config = dict(
    tokenizer='char',
    kernel_size=3,
    avg_pool_shortcut=False,
    init='kaiming_normal',
    beta2=0.95,
    eps=1e-08,
    precondition_frequency=20,
    one_sided=False,
    max_steps=12000,
    batch_size=128,
)
Rows from block 6, named by matrix and row number. Rows with one number belong to one channel. Each number is 128 + 32 x the weight over the matrix's rms, rounded and kept within 0 to 255. All counts start at 0. Numbers have three digits each.
# convs0: first 3x3 conv (model.blocks.6.convs.0.weight, 128x128x3x3), inputs 76-94, a 3x3 kernel for each
# convs1: second 3x3 conv (model.blocks.6.convs.1.weight, 128x128x3x3, transposed), outputs 76-94, a 3x3 kernel for each
convs0.46:127124093191175106063156128128167186128169128128172152104128127128128142110172161123062070128090133128108120114204134138126128128083110128172083128096255128128139128103128138213179060087128114127243165128128128128105073054144128093128128128097132108128110118134142136124182177158128222093193128151113169154164128128141128091096159150111041128051156109100133112078067137128128128128177122128128128128158135078170106112104091093095115202128092088106099086128132128091128142079117128128141130173137128128152210138116
convs1.46:086128072091021133106128091153173143136150140151155128143158203128143184128140147132106128128206154128116128096092128222128186175145123131128128128123140129159135150163100108161128128094128230111128178255097116088130128067176128113101082128115130177152128160090098042183137159130064123170130128128117128228052086081130119133162128138144081125190128128166123069128184209121128091058139167128093128137115147128152160128125098128128158128100128128146128073071128125052144093128147193128128183125067161113128126128128
convs0.47:153115110162128128128112119103093128098128128150144128153142164118086165148128126128128128086141165128160170173101108128122128081130128104128115146128134141128128192179135134104146132090114163128153169128076118128158179127116195163122137138054130128128124058153062148151137128128145104161128139128128128128162128148128128128119137077155160127078100145127114139167058157121115076074109192128112097128128074178091123162185156238183128101108128067041067133128128137128132128161128128146147128109177138128159128147128
convs1.47:129128115071128043128128128136128089128132159116172139128179128070128084122171160128128092148128210128144167104097128128128128089128154128094128144139128087073128149120190142205076090124128124128135070128128140128128128128119128103128128128133113109091122128184128152128153155060190128089107128159150128079128090147089136128121128078128180154148128128184128100152160075200113128161168092128154103099128128074084173128139151162128103128115161177128091124128117128171128128198128158128146171113085186135081064128128
convs0.48:128099128152162110128112128128128084170116145128087145157073194086073098048107110128128128112132088112128128117133124126041103129116128208092128144140192193217169130128124069128128128151122132162128155128148128128155120147089170128128128128128062095131108128208128165128141105110165130128100111213146138128098110128057072128128119128128164148153173128144131128114169143128146074128149164087080165128079128190126167166128128100128128116073153152128128144192052128092116128165128128097128128119128128080077141106103
convs1.48:128134125134056120128136183143148128155155091128119128133152174136128082099138128140136207206119141180203113169128128187107071128128128128080097147112138165128119128128108227165128186142118116128128128091147158128128207130128151167094099115128128111128109128088128098160126198211094165128128128123182128183107157007108152128128100122128128119128128125153145128134108075128094162128115128127214193128140111128142202082128165128128146128098128109128184111140128128099128128100139087184128128038129128128128104176128
convs0.49:177076109152128117128114095140139149128187128100138128162129106144177169138124128119128112098112149145118018128128153071128128128128128128166128165128140180186128155128170079137105128106128128128117124079128174128134155128128143129122134163129132156128159151128128135128062128174078109125128138128158128123169128205123103094117128128071128128083133132200128139173128128128110128128167102128113090231138118091110139115095141128128128128128130137138066162141138129143132121107128116128126164101131131109113128094080
convs1.49:133123121133128086150070128184128128128147128128174128103097136128128134173137140199162128165128108128112128145128128140128149181111157107128128118128137138128128168128079128128104158108091128128164134128080169128128125128074142126128151128128069107128086123108083140164159153117130102128128168131096128128059096128153131128121109117129123128136094122114128119187128128092128128150128168099071128083090229153115128145128116128146184163138161128103109128079128243128082128128128111128128099133083107152064095094124
convs0.50:067121170128109099106152151122120074156146106061123128090128143139101128122139128128069118097132161093128128106184158101045092103128085128128088124101128140139113117140133148128128076240142150101128118128128128149113162128128069088128114128113076128116115128128104128163126128128085128128128128092140131128117128128129112128128131143128193128145128146129133128128128128128128171128128128102128099120090181128128115128128155128137112144090119135086102108158128172151079128187134079101178111094128114100209128063128
convs1.50:127130096139128128080128132069138146128154104082152115128128146086128128105049128154087128128199128129128120087164141128138128178063095128154128124067094115105153128128099134163128101153100085138148083134128128128128128128100169128128125161145115128205128159061126196128128107128125119112122120128125171128156151097128118128128128162173173128128128120116128117079130106183128128165205015128170094132161070086128128091127133112148083113179140159195141128128118128119118128068128115147143138128162095128115086128160
convs0.51:128128128153241084128128101200178128081133099069054128170177123169145234128085128139071128129106145170216081128017096065227084157180128065119152154123128098128128128128100115128128133119093133061168143159063148093128161128102128072097155089128128099162128128166128128115142111158152104166128128080128101128032138092083134195128128112129171100124128164117122077128127167150128158126185128061128128106128148103128128137095128128128121172152162045120207132053128128128107128128090155157124128128128123128128114088098
convs1.51:135196128128125053066052128152128081128143114128157100128128131250155131173139133171100128128120128128197121139169145128131194173160128139128136096128128193128136096177098167132114128220112049068128127130168128152094178156137080145101149139128128128128128136144113128128128104069128081159158143133104150086096128128107128128151171128116122169128128128109148149128068131128154149144126128128100130128128123124169095104124128145155128084146128114124123147098066085148104165129135121128128109127128091128156128128135
convs0.52:128032128125158119137162128068255231115189104126123193144110128119128041140147128115219128127128100158088192124128128128142128128128067118128128103084128128149139127085211090178203138120178128128128155121128128100128194128146161137128128171128109106140128162149128123168109218117095133203128102169128128248122128146175103139141119181128128127111094102060121155128156097110106212136087128177102122131093130128126133074152128101128128128075148092109128128123128122186136112190061139216107128070121104190128128128128
convs1.52:120128115128145073128128128097169075128183095128128128128128128201128124156080163128230049128090128183129108160128115090128128104198128128128131083101183108128128174192154128191059119139128171133141101118089128128128095139120128128076122128128183128106128221124128128085122101146128128128171160125129128133171216083089154130163142128128153128128074128128127139112128140100088192128052128128103139079085182136128128128159128128193132161169206183128128095128083128128138210097139128117128132018099128116114128153124
convs0.53:129105128128128129120124077091133128128128128098113066113119068193128130140128099128128100128136128096063128128128120135113088128128158140125079128108059128133128118150204090088128119128153126128119133118128128107128128123137127091145128092073086128201120096128163145128135169175098207185034156157170128186128167170133114127128089106128104127103132128111120102128118156180151110062128129128069127128128117128117092086128128128128128084128116158119111115160128128129115093128128125151163101107128181091117128119147
convs1.53:141128160128108139124128128083139094128128215128128128135128128123094126140128123145115127128128062149175160128100136128128128128128130146095151158128128123087065128164128136125128128131147128131128076128138149122114129128113128128156218094127128149097173179128087128099128246074128151105006100159142128088093128084080206162074073128128112101128128172172083129091150128097130128128122128128091109127113100182128134127155104128110133100128100123122089182199095151178128089128113128128109095094130128128143132157128
convs0.54:098093152128128088128128140128061128069143127089128136222128139128120125128157148134127118125186128128061077128177126121174114119124161118128163128101208116170147157128126159139154133070128128128128130128114134244100110151154083155128128094135128113147133115060150134147100153127105128188135128219128093128148150128128100116102127134132128128195142128128059109128128131128128093128131128128143112054135161127071128141094128128041128149151182128138128128094136079128092045128128062098128170182128081054169128142099
convs1.54:080128170127131183116128079208196090155174091118176128117125138128128094133128124179188128128099128121125160170120068088103128143128128107154106128132128123145128140115116187142097177255126128128096133088128128161103142185128128178094168128100084128144133179069105172115158142128082106128125158128073128156134044127110084169128128128101128101122131123128138128119148190121138166128128205097128106117128144070125080103116131140094129128128102128128157128128169193130128128166128128128128192125128117128155128066128
convs0.55:129128128252128161104110108110021097128058143144114108128072068160128223079175037130112158130128127185128115128162255128239055118105035132087205036226178182128112128128146157128173167062066171103187093150180125177128062128128166128172184104065128088172128100097142090120088082126090091140128128132128128128213190128128157039128128063110128147117128162128128128128230143128145110104125120164161091143141128128128045128098116152070144185128090128014093122088128208089156128128119128152150128109184060151138056150128
convs1.55:090054128098152081128128092122154139128048055120098080171140122128155093145151047128073090159128152128138128106128159128047102128111099204120128082164060129099140128128133115169048172110134128081128209141128118128100128183184165128075132128128128128148133173135138128107183128134107128127096065128152128128134218128164110167128128128137128159107096128161128123231196174128135128128128068189077195133115128125128128205128128137131128070089129128128112123097127128128128112059079115142177161159161110089086163128128
convs0.56:128106136099126131128147128128128126188096084081167120128182161155174154128144123141128152128205128154128128127182077128128128117128128128128160255187093128114098128128128155128174128128128103161160165128130110118124206093128167167103097128127170157112170148068128128173146128130086128128128114070117112128069104134198148145128143116127122128128126168124144160147098128124128097101082113149140092128128113116088117119128128087128121063138128128128128128128128079143128067168176128198132080142099106140128128145095
convs1.56:131128112162128112128171185158105174182103064143099129098128170086093107118128128128137128200128094116099109090142128142196126132128108128231153128137135108128147128128128122128119170124128095127128131160128128128065132110128107192128128144170128158111128143128171128100135142168128159205093091145078157147128128149128172106163128118097145131118128128093128145128172120128128128128128121128128043152128128042128159136144143114139194101131128128208128128086144128128049069104128130092128128064154086115087135101154
convs0.57:133145128089162091128164132087163107076128127128128175128140128128159072185165116095129158158088128128128128128134129128133090135100081128128128099125134128081123100081158128046114128080136128128128111132128128162113128128121128196141128166084110128128090149128128139120128168130128111125110202151128128128141175165144134120128125102120128098151069128128142139128105098060114147128119151128109185192062061128148173144124102198110128107101092128128130109167058128128113119128157128116146128128184133084128128143176
convs1.57:131097158128128128128149126149111086112173165132138128165173128095128189148114109147130139128071093090153145159148128128128128127128110137128128110128128128141092197137128105128159103128128081113124143128128091128119150128159122137104114128128190128097120162175200131180121128119086166128128130128143069134128159175109128210095172191135128181151128150128153166130128119140128115146162128076159093092094079128152118168128079128131124123128123163145130110087128196163128119101136128058128128128124106149056128115128
convs0.58:126129133102119093129093110075101117081072121145000128128129128128100128134128128128184128140112161110128058128128221132141124128128132128128138174128148128166210123146194095135128147128128057128128128107178129158053128131152128143162112050111128128160128157110082167144062093105078120128028164123145128118128125191137096160141128117154202138065143168147126128128128117171134128128128140074128139139128128128163082155178146101184129128112116128150119128152128144115088128128061136177083128093128111150082068105128
convs1.58:127128128156157050109124128072064167042144159079128128128151068213098128149092146081092128093122102160128095136097128128039128128175148124128108222120082128174086128163128128128173144128160155144107091078128128150088082235128128128044105128132132127134135166181209128152119084188128128128092175148104060080115190113096128149128140194128110128150128131093181150128128128128128139148128128109114113165128148077132094128128128116153128141168132134163144128141146128119091057089171143128100128069167162128128117138138
convs0.59:128128128128124128093105128140153085128128128140157124089137084077147153128128112115149126148130163150094144125133146101143140128128163128128101128104118089128128097153152062196130089123215128150096158128109128122114180133150184108136161128104117131087066128180093128128042128109141196131128178084128128129125128117152124128109086121149150129100128085128128101124128135128119129067198128123128153103178140080128128128127099128138130087156142118140160128128129128122106095109128089120111128100124129149128128128172
convs1.59:134168128128125101149089148098126122128105128126129144113126120140127128149128109041116115088121111128077103120128121128128150128128128155128128128146128128152088128128138163128128164110153128128128135169128128128113128128128100128128128115128154145099169184128128128119109128128128059128087117120115106115128126131128131135112128143140143150092128122114126128152148128108143151118063157086118179128057146128081086128131116175129128128132115214139094128166122128129116097109145118128077128128162135134087077145128
convs0.60:102128147126128109127112128088162128128149128079106068100128138128133150128163128126182037194128106128116124128167107145128088150161128162144128128142082066130143137128174128128128128128063128084085080128137171200195128136055128112128129128133114134129128128142096128128099115104129096154128094166128160168193098128128174128116128226083131117090111083128049128103132121146122128148144227193128168154189194174085068128108117114128128096175133100107171141128154135140128152109113128128109110140161128151128099114128
convs1.60:128128139084181183109128122152144092128191079128128162143137128128128128094125128101128128128063128128128128128145155128117136065128100143123157141128128150143119128095099128144104098128077154121128218180074148086127069142128093078084148178148138128128159068128100206199163076128128133133210127115130173143128162139131123136119154128128161118096085128121175128145128146128099128171128167128174100202209099128146156122113128117128111123144128166167105138131096134128169091146175128128227128076110128047169137134121
convs0.61:150181143132128171095135099200083128126097118130128112130127128143179128128128098147177115063123096085128100150161128129096128134102182141128117177168058110128141099147106128128128160165070098114128129152168173214128180128128141148136105087128093128123133128116159128107229097131125103079128128240157128128132128088167128128128100128128128176127128104128128128047119134128154116128087108071190107166128102085141128128041128031128128128168128128128148134175173170110128074128105103093178085072128150170142085110213
convs1.61:127032172128128128083114207164128063142093188137064116191128128076159083191102132095128161128128128125102173133155128063128187165128098128102128130094128113128142128148123167135128218140140128128128129128128124140128128095144128055128142145128128120090030103178130128159105128099128122148085008198146117141148128128072135165128133132145151128150162066168128128083116128107128128128181141128111136128255167183067128128128096128159078103064128128125192128128128128128113150146204153080149074169149128128109087148128
convs0.62:122076137101081134128116128157161128124074128142108113128090132119195105173169128128100090126185222106154141137085160119164116106138174106145128148083215111198106101060062111096185128191075128220134166079176186084090080114128121100165128056123128151152128096128141082077094128159120155100128128108102145164101181106046128167122131143145128165128093128171128128127132058128128120072114193084113128157128106110128128128130114086175130191128133120128135089128128118136196128128150145128133120095128143121177155128148
convs1.62:100128117128066128098128140102128105142128167161168147118128078128164061097145116135128144113135054137158128128029134128150138140175101137116116128128128128128102131134161111128100145120128179211141112109128130128159128128121127128158128096128128128114128078134128128128157129128128135132193144081202128090128116128128151104156128129104149171112172163136135144149222132084128073158147128136104134083161131125128128128143128139128170128128097128128141120128092169080128062187183072128178178128153097164127128082165
convs0.63:076191128128176133149107148128118041109235137133073131128128188128085169128158128128095091079089087153130137116128128128082128167053120098128151128092128081128128128128115124096193123173128128078128055212117128229134097125189103128128128082128128187109130128136142131170071197132130119128133173128128128128147080165209128077132128119128090198136134128099107177117128115056105086128128049093156085078058115140107072181086087136142188162128106180112093103128101128062128201128134130183147128113128158106129132179128
convs1.63:120072128075141144128160108115098128064071128128128128128113098128145126150128124128128058146125128149146128137096128166128128128073128146147128079168068128128155128128128131126128136119140132128147059197087102094128070185128080114126135115128125128149110128103091240128120138128067238162128128131128186172023089080109126168140128193124128151134128128123120087128117073130156083096109096128072176156128228115128128128129128089104080110092139072135114114168094128131128183178108128118128128128138127128102128128130
convs0.64:114130128078127128128070128117189119043128191126093159163134128136128088140128073145107136128128122159195180123128175141141185074128203128085093128128103157156124144082108128182128179111131083168182128129162128123139144128128088115164089128196114172154128176133144128117118128119163148128133149128080128097170131092128128141119119128110132125102150166128064055128128128157128128100231105144122185167084141128127128128128128137159117128134164128128151090098216128079167169128128128138132107128163128128175123141137
convs1.64:142128145128125128231065059062123147128128089163042163107110128123101094133090134100085133197128128053159105144098096128200128122128128079128128063127144149127082095128128128128128128125148125128181210099141128140128094186119089087140139086128126142128074077128128128089170068128084128201104150115128122184118128110128124167085125121128101128128128102134128128055163164128128128128101095157147138128171026171128128130128083128128128094132181162070130128128128077081217090062147185128214118150099190128125128159128
convs0.65:128128109200128128028093128169111143128095128103128155123116152135128128112138128128158128171092135127128154103076092091144073139049115121128162128128131141120128096099045112128194128119128128128128107128152082128098126175074128145128098136139128074128108116118128140128109128089128135093128177130182173128142089128128125122104148105105128127128112118144128128139174093128138065124127180128133164113108191188107128133128128046095134126240211106200221112255128184128127128103086092128128110128162148123128086133082
convs1.65:128228234128124122128188077151128128128110085102114082128069099128093128128128148120117096117073128144092154128137128128102129171119137128158085113128128128115131130128123168145128125152156121135101073134194087128112163101061128140055160174128123107128128101147165128140128175178128182118108128128081113128112088133128055150128094100128128128158128094118083166052055111143128162152140128128128220128122149070117087117125128128165059128087115077173128181190222128115121136052058128054053128128165128128128096156077
convs0.66:130128172155128155113128128145128100127128128128176152145127095115151128187136168111128184128112149151128131097155128202132128120123168118164128091083143128128145128128066152128107141128067072128135128132182128128128128059134112128128128128128128103174124128215108163127123207179080128152063128094128128144083117128128148103128157128185147128162183094128039114144172141148146107128101146128105128128128128128142180107078128115129128198121128130167127109102128128128128128128128115121059128142112128098155128078113
convs1.66:182147128130094119083121128088143118087128122108084120207112128178128128211132128098128150086092147107142128128081102140100092062128087143128128120128106160163128096128072128130184206171165128128141115076132122128128118178093099123205126105127128128158125152127108128137128137161077128128091017142128128225068101168150238115115128084105184139134108128191167060191128128088197138145073139128141124128128189128141136134128128096128117128159159055111121128125187128084138128140139118128167083127185128103128139109159
convs0.67:144156129128079144128128123127127074034127128128126170070212128164128128128095149208128128153182128116125128161147089123128128117102143163135105128079128169128187133146134128123128128128143128044098155083145151157185128128079128128151152225161179126128128115107086128115117092161177096128075124177105135169128105128128135135074138155168078128128084098128197091128128156104101115128120128086139128122140193128177128169128141128151103131137097128145167088128110133128128158128123138091134058128119128084128142151103
convs1.67:173131128128157109128135142128119128128079150173118083089036104109140131128148128128152136108143128128128128058128128128140128129128068120128103128128119169163128178063128075128141128137151140128135112128128148128128133101127120122108128156104100089159166105082200112128111143158095099159172088148102134119182119123128128085128123119169133158128135114155189106112144128128103134128101119128128147073062139128118145123128128137140131128074116128151115128114110084099179128128077110129126127148144157198081062128147
convs0.68:132128070173191149128065130114128086134202053079138128113095095128079099111120163074128128134128150146128128069194128130069128118128101128128143100128128101128128123141095128128093122074128128096128163075145128128116145128168128139094070142128150171128128128108093128123072115128109128101128109128097128128100111128128062175125186184087146074128132096141071128181161111156170128152130169105128128128104128129128187224180128128151141187127060128128138128108132144094128146169115115131156128101140110128128128128074
convs1.68:114122166121171128103128044081187128191062082103093118105112142168152155181106156098128142128128140107148080061128157128134114136098112128139128132087128128172109077161151128123112128136128191051128171162128128128131119194249128046235074235057133128128128065066121090108094128125113158128142137128131152128063173062113128128128211124128129128107070113119128047186128109142128136128128128128091128043128128083128166128128128069141157106129151129128134140128128128140148128126128115122176212139154103128117087128135
convs0.69:128255128130137102128133182107146128116073128135140146128206183098128156128105083128120145117106128088128097128128250137044128165128128067101070120128128135128128128194128123126128128047097128052098146185171161128128183185184137212194118066097128132083146150128128128135128103091128128128118127124137128150116077128177082128057064020115128054113116082096151159128120146140128128128128194128102201129087111107128129173138116159079068106074102145138143161119177127067128128129088128128128128127172190128080166166125
convs1.69:135128129143126191128128078079128128136128145110198075146113142050126088128128077081116116184128082128148128128126065026127128109128128088086064167128128128091156092109128165069128079189102032128128255083176128131107113171128116053128142121104128129133097128128096162128128128128135128112097128203172107111158202172128120130073149135076088096117128075059099131255100039147212155128119149108128115129110187128087158192128128135128128128120147128148160128123128128140128128080098128052128128119167175150128128128128
convs0.70:128128128190084190128174120128077128166092108089128207168176168128167153191128067158128128159116128128128097078057082122146130122128075074109095136126162141128083201125093149124128153079116191140128078145063143130114075135088117139128128056128164121112102124104128052147204099096065101156170167128108125120113128128128095128128149128142150130123133148128126115099103128111145136128128220104157164128255171128083091108135098074051156128122048074128128128176066116121150111134128156128143128172128201113137128090128
convs1.70:187076066162029128119146203091153075145128107195128128141168098114087055038128128128128122128124052128102212128128146153156128196063116128132109079091120114094111155201092100144128105128076086068090117118111119112154189128128095151173149100144083128128128103128128128149075138125122152138103137128121139110128097103166111104128128117134096128128098128128073144121126063090143114128128128128128198097194128128132105090151171114128092162139078172128030096128079086128075131085126128153060128065128196125128133107135
convs0.71:109120115128180197074093147149220128103145115104128187100088124127153214132064084052111128129204172030225112092196176149128073054100128128128128062128128128100128109149142160037120078148096163116134116128105142117170128174114125141101108128093151128112018128099097128148000139128190128107139128129083073070237034150208171128141114128081185128134160124092128058117149130128081147137188181128095128128171128144139128145161128130128150100048161159145038121129128098078149254120104088162110121128128120226120128128128
convs1.71:128139128052142070128173113134128128116157153198082083143197119128107177071125128207099152128114128162105114201133108128091138128168128128128128115098096071158128161053128084118091128128128131143107137116112128144140128090077109085125157175128128128090194076128096128125137127128132128218170174255128212128226128122106103107157148110141093121082165128109166102160093128121045128106094159111138095100128132128128128128137196128091128141126167206102128015128158081123143142089078178083128164138128133118128105144140
convs0.72:113128121128143079128175128073128114227128128069218128132096128086133128128128153161128145101125087047128128128128112108168128128181227156116162173112128128119069053104116087128104136167133104141145174117147119173139128128128128128111119128128084157125033128117128063153128128128143133120128060128128128128153101128029227128128133157128114137124141103115094094133135162108219079128066139039128092137128128119128157128136119159104143155255141129179174136064070128128131128101149097027133127144097128128236146007204
convs1.72:174128154128128155081144117117101127115128128213128157128097035081092102166133089128057102080131109220128071023071155128128128128152127125130147080118129097128105128115143097145128084165212146126122128189109128087124105128119116128203148068073083152167128186110083140149086108134129023148102156055135181208123146108117074121133103128135137128132128102128174143128108111140125128128128240102129071202218204139128128128184128118128128122186128122177166128128168064122128135168147128128128112138053205128191123128096
convs0.73:110128190087128154171104126091128128092101128123105195171169146049128118116093160212057128140167093141128092128126128128128106159134174149083128128060122128128137168084103104127055102128128128128081077166119122146128085128128175128151089135146111101119147078128092121128128107128125128170133128124128138088110073128128101116158143128111128092074128109135107104130128077128105111128167195128138128125110154128136128103123110128141172084128094062209132128127148167128117128096131159128128128128093183127128128172149
convs1.73:146109114181117128128128062149106105128128154086065128091134128120161128152128128092159147128092128096157099114125180102178128128100128128128128098128165136163128123122150117161128111123201087128128089121107095160083090105127094097099128052181092166136110126128107106123161181128128128128128085148154126137144056090128065145134164119092093128128088121177121122128107158128128128139189149094159118124128128044145107072128128162128128128128122108128124119130091091097156123127128123122189187128145158119154128157221
convs0.74:128204128075108112062128102116109118091111120182151128157180128135186128138078080136131117146176128120128097130171240132098071128128109128073128128128070149114141128164159078128123145128120118120102111109183128159128137084093152170091070128150133057140089087180131168121081092110110170128128128104142070049125128118147091126115078102125128128163180128106128078128115129128128161115131128128126128108117105196128128192128111128112140122120098089058132132151130128056128187135106156128128142102128128180104128122112
convs1.74:074082120178213170165128128128132084145141129080101150108128129120128121137088081121128128113121132177148135124100114146128053128128169128158151128163163089128165128106124134179128146119099075101123128078076184190073079201137174128128108067153128128098107128134128114118128128128128080105120118095115203095128103164210128100129160104107116101128116114050023102216227122082128146165128114119155143128128140113094128114128110122152128073128094128081128107092128084082076152095107124128161128128177128128096107094196
convs0.75:088101115128128128128120076157073128128132128184128103113158180043131133128081128162161128195128132128128128128075128181108079075150084114167128128124074128123133191128049128136132203128086107128128124128134161128108089114198142087171128049035128128178165118128128128138146128164085112156101128128153112113152128131128228065128128119110128128128140128123093126103135171180128124112146079128128128104148128128128128175176128093194115128154128165168130160128135128140175185128108148120114138128128128237220126108180
convs1.75:128105153128128128095149145128172128132128128105119170128131144128136128119160119100098140119092108070030178142099128077123140095095125134098062112128126121166131128136128132128127152090128128107128213128148128107128132128128093148149142125128150128151191128179130128150128145161141128128128127096179164118061182128121069128227128158223221156128155128066128099152059130102117054128128128140156075128128128137160153155149128177147128104155180128081128128128123119161128166150177099182073189143128080128128090134128
convs0.76:128093097184134055128035129165150112118081077096128148128128108070116128128159128109128104128157074128153128079128105114148226156157187100049134128142135077126169086128128169117128125093077164128076157109128097088128110130158128130128128083081128128128124131147128128109097062105128150163080128118152128128154070143135164157123120104154038086194129161207089056128107065088116083145132128117135128112128128128128138128110135135128119128070090130128146173127092133128182193131135140128120145175182078141128132128128
convs1.76:128172083104180041150153082138128109158064083103099104093152128128132091128128097116100165154096128128143138073159102128127128130128128129105128098105139151123177148164142143128128132128119196128047240170128101128148131178201117120090128128063128093108210128050105183162127022131046128106204128085128092128100128118128128067169128130130160138157070128200172066169172137196079069116082181128101145128128138128084109128128128128151128128116128128149047123128118114124219096128102128162117105060099128128129181128182
convs0.77:080127128128128116089117128181118128136101128118130128128128123143117125204101128128137155154184128090147128128128124128151089128218128129080170096155128128128088107128227118128060157092085128141131128138183128128241164128134128128128057128115069118105133188093201093087157151080210078128099140128128128120128149148134149155128128118121109070121127160128055093099126135138089079067124146128128140189165128095128074083128070095128100157128127128128107171128133090045128096128144111128099128116197097183115075128188
convs1.77:128163150138093062059116080128128128128128094128183128128094095134128128103113128128128128087128016128112203128128192077076187128128164118128131059128128128197154128135128093128128128128128057070128197121148128109120128190255116168167147129093128084146128128074134084128178125126107084140128144226128030081128073082107128128152111128158128128128178128147075099124128137090128075208177128094067072206067224135089128115128084105079184128128128128128147119088128155128139129128128136111128143144142142160162111159117
convs0.78:128076188126138162131128128112128127128069128128103067128128128128128185128231128095128135116109128108021153108128128101118063128107115130140145185109070104128086122128109112128172128128118100104129128114112176135153128132128114128128117134144125068138128128076178109153040173072167160108143149132099128116144185151128179128128196085128121172119106208135128127122122128107127127118113128151106128125078128128128159128139128128128128116128076161108084131102130083154113152128124085098128174128221128128128128085128
convs1.78:128108075135128109128108072128128141128158119093102067122126179158118128130100128129128128128128128172159178115151140128184128199170128128128107128140128121133128144128192145128102091128128115128091125069070128128095148128128128128147131169086094175126134045090133155078111114142147143188128131118128165128221177181128157072171124081128128105128079128109110128128149120138128128091115128131144128155118111152130150123128132135118128128128121153090128091082128128138128128128128042125128151128134143128072123104128
convs0.79:128149180079128138134112156157179128128148125210128128128143105208106107168146128128154148175128128128128128089080149147121130128105128128089128164128093090078128215144128054128128128096128153128088128128119137083113105128078128113128128128107128113148082094176128165123115170113141103136128157128142139142186128105173084125128136180116128128054120128128128141128128130103167133053062128128114128128086094147128128128128128128128154133143071153128098063080121176128127170145081128128128112076088125097105128167143
convs1.79:119188083132081128089128128174103082128090089128128153129168116145111128164126109181140109128128128127104128140128128123030067128088112128128143128162128128128127186175128151112160128057117128133128133128128112174137115114076128123108141121128107100081157142090128128128117097128124082127102119128128098087128128128155113134182142071128110128128130153116128114128112153057104111114120027154128128121130017125125169117128104093105138141104097128165189128088105163128075126104136128112111148082110118149128128168130
convs0.80:128128128138102198118148083094116120110128086175168116128128128185128128128158067126115140117119118128128144181128094115095099170067136128128128129135128128130128086147176136109065116130128128180128097128109128107115083128097148128128128128099128120021128093192081128112083128128248162128075092159137088101128128129128129115081128143128143103171150200120090092160117128128128109035115078128083108151128128128115122089088152232128120128128128128082128128101128127120128128143199091128084128110084093120139119128128
convs1.80:045079139061095128103128100128128128146153144114108143117058080085208141128110114128056042093048086134103198097128125086128127128096128096128128132106218087168150151137162128097148098128216148134128128128136128095137104128128126148105105100137128111118171189128085082128177129162137123098165147087029130116060134150152146128176161128115163121128111128137098128134104128145172141128128153217128169128128185128128125128128117128100119086128127128213114064120108225202128181163028142143137044116107155103089128158128
convs0.81:128070135109127128129128155142156128068168174074181128145122185124118128093128145096166153183128124128130137132145105112128115163119087128121094114105128128091144128080128115156128128115123128163128128073110145045090110077134128128128128080117128128124184083128128071185131102158089114128128175128110128128138071150082128148128128128150128128128097055075128128128128138126130140116209083083181128098128128110087128085128112111128128202128128128138134128114128127104140128165144096121147190128147189135103128128104
convs1.81:114128128128091086127128092101168085122171060128146113128163107184103116111127102107114105132177101198128137182123128128128126128132084128128080191128128055128128137128125100060128128185123128177147089100136128119117128134156110100116128068159159123128100207098128087128164117128118128168098111128170075170060022143128109128081111155109128122156128124128137128142158128144110128128112094113089128118128142128126157128130127128110128097128113161138140147128128157153152136099068128128099128054171095136128128128143
convs0.82:128128141047128101103108223183112104146128177122128119092164128113090143128165141111128052128067127162158151135095057115141179128141166103167133128092121128127125128128128121163160125095093203106108120191143095128111099141100128128121128134160128109159165098092092165118181115128175156185069126195128128128128126128138142193111139107149067128128119128128081126097089078128128128164128113157128159145132122123128128128176191180153128153128127101081128131128148153091118072128130071115150128121131132093128146094047
convs1.82:045031092128106128184128128132094096164057057128159070136128128108070153128165150128199118164131123125152121128135101128128149130128216128148153128131100128128110120128128128128128084124065078086164128128128127126128117173149128177155168122128137128129134128195128180166095060128128125146212217138010102083128113102168128155100111128133128128128128150104157147111038167128075123094145080043067025128120152094128128128128154128157137128112137138045119128097126128128128078092128128119139100145128151102125086121128
convs0.83:118157128161085154089049088128116128128081136128090108131141133155114140077210198073201147093128116173151181188128119106128128132178177061103056128162169108085115080128104128134081198134128128117087188130128168089126128128164164128128141128206084128128128061130122096124144174160125115128128100141128128128128195138122122056128128163128038109105088097157086165136167128190123129062128128128066182117113201167057110130085105128128105204177090128126128128164255171128119126118126142128111137128074128184169110128145
convs1.83:117137120122128058098098179078107111124105128163131186128122128161148177233101157170112128163113128138057124128084101145143074128048078128139116158162085178167087163128113128108171128085096120143145128183128128180105087128128140128214140114144128160151115183128128123117128178112128128128166137072128074104098050139144143128121169128137150065128098128128211118128227093131171128149120128157147128148155170137116097162128181150178160170128156122056128108132093144153143128180114128105128128128154128058133128128128
convs0.84:159130099114154072107120153101143142128088128109144183128099075117128099116102148128072037161096087117158144108128066128128148102098128128128164128154228120107110128117128100096176174137128128139089128145154183170163121104096145126089156141095055237121128098092128106128141084100128121169128108128128133121125176093109073104169241187128128092128081128128071121078078104132131100128134128128146139128117134127141094114126136128128107176200073128110101148128128128148075156087133088128128172179171135128128082108121
convs1.84:128128091123093198128128128110070091150128128128209141134128109128092171128128119105199128134128128115128122153090095128128118125105140128128163081128186082128128128128104102128158151128118251201156128202170128128077128171126128128097087128124128127082134128105093128196153179147128113128120209125128133068128104128160224149098118128136128183081134212166210128047115128089076097128128114174092094072123137096101080134072150082136128111128119128193128128094126128213096128128132152118153199128074101140128128128099
convs0.85:166069127085128123106128114128174140127166125118173128128086080096138128117128128112173189128128128131152098125116145156128160128127128128137159136184128122103128128136128128128104139173119100167192094128128097128128134119128078116147128127166111137128091122128110128128161132128128122128128155128128127153101143085081155097130160154131104128128128086114128151167107129155128173128128099128128094133127128115089116128128102165120116142109156119179125102128128128159082128072144183075096128071113149116162128123158
convs1.85:081128142163078137128109086128084128132062186085082100126157128128140172085098085199100139128128123155128096133128140142112109139126120106108128136138128080141100133128052112104099128128160078133127099102127186100128128128109145128128076128139118174102071184128108128128099128159128128128103099128172104093068081144128108083167128135149138145151159124070128128162128131058128142169128128149138095100143128113128128109128128123157136128111105127146128129128128128128185128128084147069119088103128098128174136128165